From a checkpoint of a small image classifier.
Model: 6.71M parameters, 24-pixel images, arch vgg, depths [6, 6, 6], widths [80, 160, 320].
Rows from block 8 of a small image classifier, named by matrix and row number. Each number is 128 + 32 x the weight over its row's rms, rounded and kept within 0 to 255. All counts start at 0. Numbers have three digits each.
After each channel's rows are labels from the 100 images, of 14976, where the channel reaches its highest value: "lies over" is the class under the peak; "top examples" is what is common among them. Only what is clearly more common there than usual is listed. The data: rendered rooms with furniture. In brackets: how many of the 100.
# conv: 3x3 conv (model.blocks.8.conv.weight, 160x160x3x3, each kernel summed), inputs 0-79

conv.131:159124204104107129126165164075130131102121086128105176174148097108157084124130157117034135136126144073153163133122121102108125127095170166136156111134127131113131033222115159115097107107114209129086112123102133096105127148110047093117119093
lies over: door (42)
top examples: door (100); count: zero (60); green walls (27)

conv.142:169132096090130113112173142110116069114093127134182085104095074097099124101139104058063118119068148055119062124159044093191151123146146108151060158136150139181173098126087137111075086133116136144072130112125099095135084154140139132153134095
lies over: floor (64)
top examples: ladder (47); table (45); green walls (27)

conv.65:134102127118121129127156158142094133114088126157140101173156127106121167082169108097136131094096072108082165114101107147093128083162124153128070067065126133118155134109145093061095132104174148157049105131138166164098044093082092143046078066
lies over: barrel (54)
top examples: barrel (63); largest object: barrel (54)

conv.13:152135183160136124079209176101153090132067168137130123040154143142095127150190031137083163074093102142148189140147136144113170113087181102126123121108136106174178122114080112123112115180119145109132062186085124139091121155131118157125103123
lies over: arch (38)
top examples: arch (54); largest object: arch (41); barrel (35); largest object: barrel (28)

conv.24:119107116157097120198128123141123130128139118094190147126129055081105144207177148078166134192166136125096095135168069119160064168132156141101106136147148100119081138161146127143140127156131137159128130146127123141127189095126151094130139092
lies over: barrel (25)
top examples: trophy (66); largest object: trophy (41); barrel (37); largest object: barrel (29)

conv.29:160130107164138166100136101152095135163155192150099122110127065141130087141119123167116163093105087095114121166092082090076146088120153107084110082185154122176131105135140165141127126110123136130146069146105093133125100089065133073176110069
lies over: arch (52)
top examples: arch (60); largest object: arch (45)

conv.8:099093151105145109122186039131115080074134121081157165157135093091195161117155106140109137127137133130121077087087129139134111119143129131146146179131111145160056097053157107089118070103130056135112124127136141163152113179179105169087138107
lies over: dog (34)
top examples: dog (50); count: four (42); largest object: dog (25)

conv.57:136094128159134123170118112140151100066099066108192081121190103156125112096074158065084121105175118017116091096140096130161115131136110153113138130109111138130139127132098152127058136124138094121129119136071174128141133106098133071147138145
lies over: floor (69)
top examples: flower (44); trophy (43); largest object: trophy (28); largest object: flower (26)

conv.128:175100106099146107097085083100098122078130172102106074145110130122073080129115118112102172099111099146119151116138089169160067132151175126158127129129116121185150160101138207098100115155118091088141176139084126096143123155111144132090130187
lies over: sofa (76)
top examples: sofa (86); largest object: sofa (81); count: four (39)

conv.31:114093129164158125093092081130140120091098181069137110106078141101118152094119094068101121152127068122126122096135129137146176161112172165158101154181112081172081106104117142132145113109111086119112115151085089106064104120063142137134069073
lies over: trophy (53)
top examples: trophy (90); largest object: trophy (57)

conv.17:133121134117132135133125104123096147102133112106126111109095108126131105155147129154106164097107131127155163108100111081132200143090103111133126120080084159143125201104133119169139175065084161115085078144115168192105105174160184091069128112
lies over: dog (67)
top examples: dog (83); largest object: dog (50)

conv.156:117100166174127160121115123102115196120144126133087159102139117118115114120069108131140134093103083185112111214139167093093137169113159140138142129122112106118112120121134136140165086093149080091088132125093169067120143155098160116091105125
lies over: arch (46)
top examples: arch (60); largest object: arch (49); teal walls (26)

conv.148:083151218125080130180133120136130109096077105097132118124114118107163110164169152113163148137203124165147131108121176126117164111141181149096108060084115090098138107095169105098128155128081137194100129130113126077142089149131097117174138110
lies over: wall (88)
top examples: black walls (99)

conv.121:162112142057119090148114120115190119126083134114136150165133138073157110080148132129121140119167157118145138159114101120153108103131100074192093150163157181111082094156112097094134091140112119087121138207126045122131111189167109110108110104
lies over: sofa (67)
top examples: sofa (95); largest object: sofa (87)

conv.153:096120124114133178075062157152110150152135110124101117079174164090177106115105126111104105188122121115144126118154050104137106125126078137131158154161132113117148101083142145081135163112136143137137098154135133114098083119094191135129107107
lies over: wall (85)
top examples: window (96); brown walls (76)

conv.132:122103122153175122109073062100130089068091079083118107055124111096081149123085085118101105185110153095189127094169180080156124116163100119136105115139143163125170168121157133060065154135138139145187082083096150094208119106118123102119122121
lies over: floor (98)
top examples: count: four (54); lamp (41); flower (39); trophy (38)

conv.136:062095090126144137097111116151107133098151140079143116129143155128150116040088102109113142135104123134162091110130134108134097139140138105178116104147125194072117100123118128069082115155121135238109149097112180084157172127081169125104097157
lies over: wall (90)
top examples: brown walls (89)

conv.120:092188075155126153116096078112133181122129125127099076078080149090137080108169120111157132060146137100129111111090145121147094104135120193099111121148111113086138142146152149107082189115133056091125084113106145157096131179070143091081155113
lies over: lamp (45)
top examples: lamp (62); largest object: lamp (44); robot (34); largest object: robot (28)

conv.60:117165127172086100113157151139144112145126147139103116107148131138131095137113170186154152190139115207184116130145124093103144140103143144144118077121170128201167115143130144112140138082133141125124104124154145174094161190073145138099185079
lies over: arch (36)
top examples: arch (44); table (37); largest object: arch (31)

conv.55:145091127146085102128085206138145113102114134110105113069146124110165122051144094109115148114129093118116172116131122128107136113156110056154173089131108111165123108105118111104158122129102120146113201120087163135122105131088187086120169145
lies over: flower (25)
top examples: flower (45); largest object: sofa (25)

conv.22:116115154059092114094141159139088084153075161097138111069109097065137092097156098111079117119102148103103105148105101081101127119163073122170113095167174079185137131075106121094115102130145125154139092131108133122131102153084135151145130085
lies over: barrel (100)
top examples: barrel (100); largest object: barrel (96)

conv.99:093152105113132093099099069114131129098143142102090136072155138088177150146210166130177131170140196215143063160128146095090115173093095076138101134106139102076153167114054095029115188126092101137150152104122145090170097098139104149133164142
lies over: trophy (32)
top examples: trophy (94); largest object: trophy (84)

conv.92:146126157155121149032093081117076116083104099090129132096126105086161045139095146157123143159132159142152121074136163126174131134155163086124102088107093138110115095117098141164134088106057094160127107114130140073082084156083169114100109128
lies over: chair (41)
top examples: chair (59); largest object: chair (38); black walls (33)

conv.89:078154123110150139102127148126107164115077131099102135141105078132131133116130170141167171158131144152102117185127096119125159104089137131105122129155173093078109056159109164108108072149113100148132100162104076100088147114125151088110102101
lies over: robot (83)
top examples: robot (89); largest object: robot (67)

conv.114:203079170129118168136100142147134086155134181183074137124191108183143182154158099143101137096115108172177071167105165042138156157139102124136125140061144082115095172178101124133118087141113155085114184065112138151169184179109139142123124128
lies over: window (26)
top examples: brown walls (44); arch (40); largest object: arch (28)

conv.63:153108147121171146150120117117039153051101107079133163084122143103102180163111113133106106102165092132145125101141101241085150141113127129128083103089122172137103096100128143101130116116109154144110135139113119127113106052098101163103095105
lies over: floor (79)
top examples: lamp (85); largest object: lamp (50)

conv.119:121124100079148126109098147138156114103124125136137098065066107074130219123164127129186147192082147127103155125120099131090112186113121118107057138126144102143101105186068082156161088120104153106119160097083140102146093104131136081153168134
lies over: trophy (33)
top examples: trophy (86); largest object: trophy (69); count: three (44)

conv.110:188097131130122126085070094072156099091119119060142127129131133141140086158144099169149065144099112171127193109140110098077149120149113116129056121081120154120127067150100162138039117143064108124175174108079102118115108134063174123090115172
lies over: chair (32)
top examples: chair (43); yellow walls (34); largest object: chair (27)

conv.18:136109106175108121069127105076081152147131127092193124124178120115145142128084085105149149121123132080103106122122033183153172128115107130134113060179169161071119081111209138107132127128121079180038120130131151118140137109078132128144115109
lies over: flower (78)
top examples: flower (100); largest object: flower (60)

conv.32:097102151087089097105138125146101140166165118093097141076077151185130107127112190052190119071118117149087094160111122169138123190082092123171146100089093092182163143099162107152126124175121070138113116149161119113139154133124149141158145120
lies over: window (48)
top examples: window (95); black walls (44)

conv.74:114104157109109149132170139132098149157130148055205170160179116122142121119136202148168132101107109179138109048158124141112134163110125142128086096106149117107169139093120113097141106140111155104073155138159138169127099111140124108021170103
lies over: arch (49)
top examples: arch (88); largest object: arch (80)

conv.83:091101140107131165175150093138088143082105147110082070125066125152119115111142093155110135137075158070121163077114082142141079091125101117140125114133134110141094081081154162127104131038093117152092110169113104178121097224106169122121084141
lies over: dog (55); robot (26)
top examples: dog (75); largest object: dog (46); robot (34); largest object: robot (26)

conv.61:192076137151136144129109124178130089141119155094140142121197107105082103055180138138137148103136145124139115092121159048160115156145171088135108124079138169171136087117176106151117109121103152124144120093098132117147122115173083069082114117
lies over: robot (25)
top examples: robot (50); count: four (41); arch (33); largest object: robot (33)

conv.50:180085130117121100096113157195094118129117120136110163116085103089148131059071111107103150104151087098076158103055151136167108179116098119129096123108087147133096088123104138080149123097075100121088113139124115132072121107086151110136121112
lies over: window (29)
top examples: dog (49); white walls (33); largest object: dog (30)

conv.158:101110146098090137109139092155122081171133177104099109118140179074165093156091153119109150118150143170115151132097107120120146112134102130147109161112076094204163132140159145092160091150131088128070090122076084087090105138101102134124073111
lies over: door (50)
top examples: door (85)

conv.98:140064167133071154094170121146051104144077162093127160175096081084108159131104085140118176111042158050162154131092134103142123066135073136151130146143111138088139138155144156104087108150196127119088146087185114131106135136118104112171129051
lies over: barrel (44)
top examples: barrel (60); largest object: barrel (55); arch (41); largest object: arch (26)

conv.76:147136183196117087120120131118054128160103090131063119167108091145107133151124114163154126157140140102139109204141134121168138129143170139131097131110100170189097154127100108126111140151113107130102089106146127093130193098182103168116117111
lies over: barrel (32); umbrella (28)
top examples: barrel (40); largest object: barrel (26)

conv.48:158130126133136118105171163144117096113152115114127118079133107104121083152127152121142127094162153109139128159078092092086148155129102095096097097072053124128166130134092091114109153116144166105132112149079155115152190101141124094138138120
lies over: robot (41)
top examples: robot (55); largest object: robot (45)

conv.143:083094102072168120119127153091170105127069096112103108113159080108096102113117098075123136148127142103091144122111135133108125097091056189167151144119095148133071139112065091115169128130109141175048104145138162098098079176146116087095098142
lies over: flower (35)
top examples: flower (46)

conv.47:096134105204105100094092109105123170125097136139130143056161090165187157125134108171178091174145109142199198152140155142187150116086083090049112103168130087077170183065142128125154149108106128117126103110155151182118079154103129118126170136
lies over: trophy (31)
top examples: trophy (52); lamp (47); largest object: trophy (36); largest object: lamp (31)

conv.25:116133087061088121114111071100107110136219110153196119174137156063164128147052177127201099123186166103115065107104129164145129141138150100118149126083134147100177117128126126141108097080098107125097144141160123113134141069187114110059121143
lies over: lamp (25)
top examples: lamp (91); largest object: lamp (67)

conv.159:108155105168077096156187068153117147058125108137094124117132116124098134130154189188104097207156117113133147112166107146074141122110101132091125088151111136112126125128117117111148145083105145122131140106129101114158141103120140112078184118
lies over: lamp (28)
top examples: lamp (97); largest object: lamp (47)

conv.82:085121129145114096139114141086117106154107085104149143158137175148133125130113149122142091056125128109114100095092167126151199105124097117138116127130096140144121181100114140066116171164155084126096105168130147090179109139129105142090091152
lies over: flower (90)
top examples: flower (95); largest object: flower (61)

conv.34:143103180126129131141087122138119129165149173087129091137126172133130105064134094130099171129144133063098108100149091133085122115108148078121160074128117150124117081086048142113115163077108127126068133147126091126083112122103176145153129117
lies over: wall (77)
top examples: white walls (47); flower (36)

conv.96:117081153075126125110109144112106156098124177095092087076118094134208075169153112095130103126168069128075088138121155069150124106129076111148101168128163170156123122172128144115132139122135060174110099119097188131124121126122096115074088173
lies over: window (85)
top examples: window (97); brown walls (52); purple walls (36)

conv.151:114166136127164131136143158140150082119049153080096095080106119125116128103084147129101159177124138164107094213083121169086088111121133075108159134074114112087140187109097108098086102130100156175042105099123130067110129127098124102110133100
lies over: arch (78)
top examples: arch (94); largest object: arch (90)

conv.36:133085126093079147107092102118144111123125105108139108100118110157119123132111133182137130211114074022094156137094138159083137073151093096124106109116116092113119155105129135142124104083144054172099120134165174202120110144111154144141153162
lies over: dog (42)
top examples: dog (84); largest object: dog (61)

conv.1:102105125128126121074149102086188117133111127101113122145151092117100109093130091104103158097150140133121115153155170130113150103145142114154087145150109104169111094114158089130157095142164141161117255213099110131133087098125125102121108150
lies over: sofa (53)
top examples: sofa (59); largest object: sofa (55); flower (38)

conv.97:110107052089081135142140090140094112096094113178097084099114163146106092111072091057126156154103136120143140113166121147131215109199144140108091097102160121097147084100192123132119169160116131136125110145071157143080125162154146122148093073
lies over: window (54)
top examples: black walls (40); blue walls (35)

conv.3:163112170069125174113111161136077135141117143150095110156123108133116086078104111089047168114150123093105111120124121134125087075156087104140146156109119112177142117121104108060133100129071129085098133087149167141074109089153107120090106229
lies over: lamp (32)
top examples: lamp (61); largest object: lamp (35); yellow walls (25)

conv.81:111091099137117170108175152147070129150100086141089187137121136120126140112121189115138157119111166140157123183116255111149208145139101078113123128121092193053118068087099142096089121125127132113103196107159121131082108153122143091104090161
lies over: wall (94)
top examples: brown walls (92)

conv.102:143108138078163137107142094113105104096096172070081162101129126098139030122152090143077197104122056087104147107106082162090090133123120177144076176115088168118083128147089114145142114095076132128126157098097082133089109172147194148123110095
lies over: arch (35)
top examples: arch (50); largest object: arch (43); white walls (36)

conv.9:160099134140076134114129106124149147099174142109119070141166129097113092160121114042089091084110116178102130125148113131108210073133165156116167100152184105123170102151197108133148179132128098100097081176127148065101100146120112096085112173
lies over: arch (32)
top examples: arch (88); largest object: arch (78)

conv.66:137137135072178146114182121119115111113086155141087131090139093082119129119189074171138127140120091135171092110134131088154107102135158156169092111120139141161138122057118177184129132128136081140169080105162090130100097104061122097132178139
lies over: wall (80)
top examples: black walls (64); robot (34)

conv.78:196067102136129179063103142084121153190168155088170074134125080100157152088103100109137101144139124129110173123142143142109082106103148080117095132109132068128095108121124137097082127141143108185056088167153173105109124116079117170071068142
lies over: arch (44)
top examples: arch (62); largest object: arch (45)

conv.103:137161151160171127115135160121148153172131135144187164141110119102163186124129079167170124120083121166168131181135104207168147150162133139110125147136106150182112123157099144160077095138144161129227191179095113136149191148161195101124113148
lies over: robot (54)
top examples: robot (68); largest object: robot (42)

conv.51:072165110156089103117176136097172113127176147090133203127147156063131106115106121118182105167074146134091091190090088149088145123153135121109135151177134130112180076121104098067060127101131153140040133095116144100123115121064135050063079131
lies over: robot (68)
top examples: robot (79); largest object: robot (61)

conv.27:136064085091154128154112057128123102167143114136152178181101137126124085073138128084133119167102124049129081148159108118123102106106153090150157117165111096173165082131139184111066137089112074139039157176188098056130093097116111209139162134
lies over: umbrella (30)
top examples: umbrella (64); largest object: umbrella (37)

conv.107:151142159115085183102148093126133127165156157126114093110202090153095070104118126151164158047139176159139101155096092150164129117175153102089137182103117106177131109118038108142076142170161116135163090118095102104106099102136141161110171119
lies over: arch (96)
top examples: arch (99); largest object: arch (95)

conv.141:164130102099093134155128146140113138110137118115165193136157147120122105112100145100114173056109151064115087136129080112076124177150131136176165108135214119113102144116147140119108109090134131110110158153141110154091089106159087180124058137
lies over: floor (89)
top examples: dog (49); ladder (41); largest object: dog (32)

conv.26:082122104098141103113174108111092072066120126105130184154096123122080142181096092140072104170115095129080067110128088161129129159095114137154157113089165130174101111228121180098121154142201066130092117110140173076133134155075137113111146106
lies over: trophy (48)
top examples: trophy (95); largest object: trophy (64)

conv.112:126133116147161121110084097105095162105145094130125183160169128124097105116199099115105130111165130117152061090150077075107131120137173172106182090163203099071132117151119059113128160081134139142137138131088168122149075085172083102100139167
lies over: flower (44)
top examples: flower (85); largest object: flower (54)

conv.91:154107111134177105218158150130213118165140052087105113152151171161125096110138174156172149156177176115107175097113166169102109095132130113124131202157176132115108095115119126179141173103133148136136158130111057138147114098138098126172122125
lies over: sofa (57)
top examples: sofa (63); largest object: sofa (51)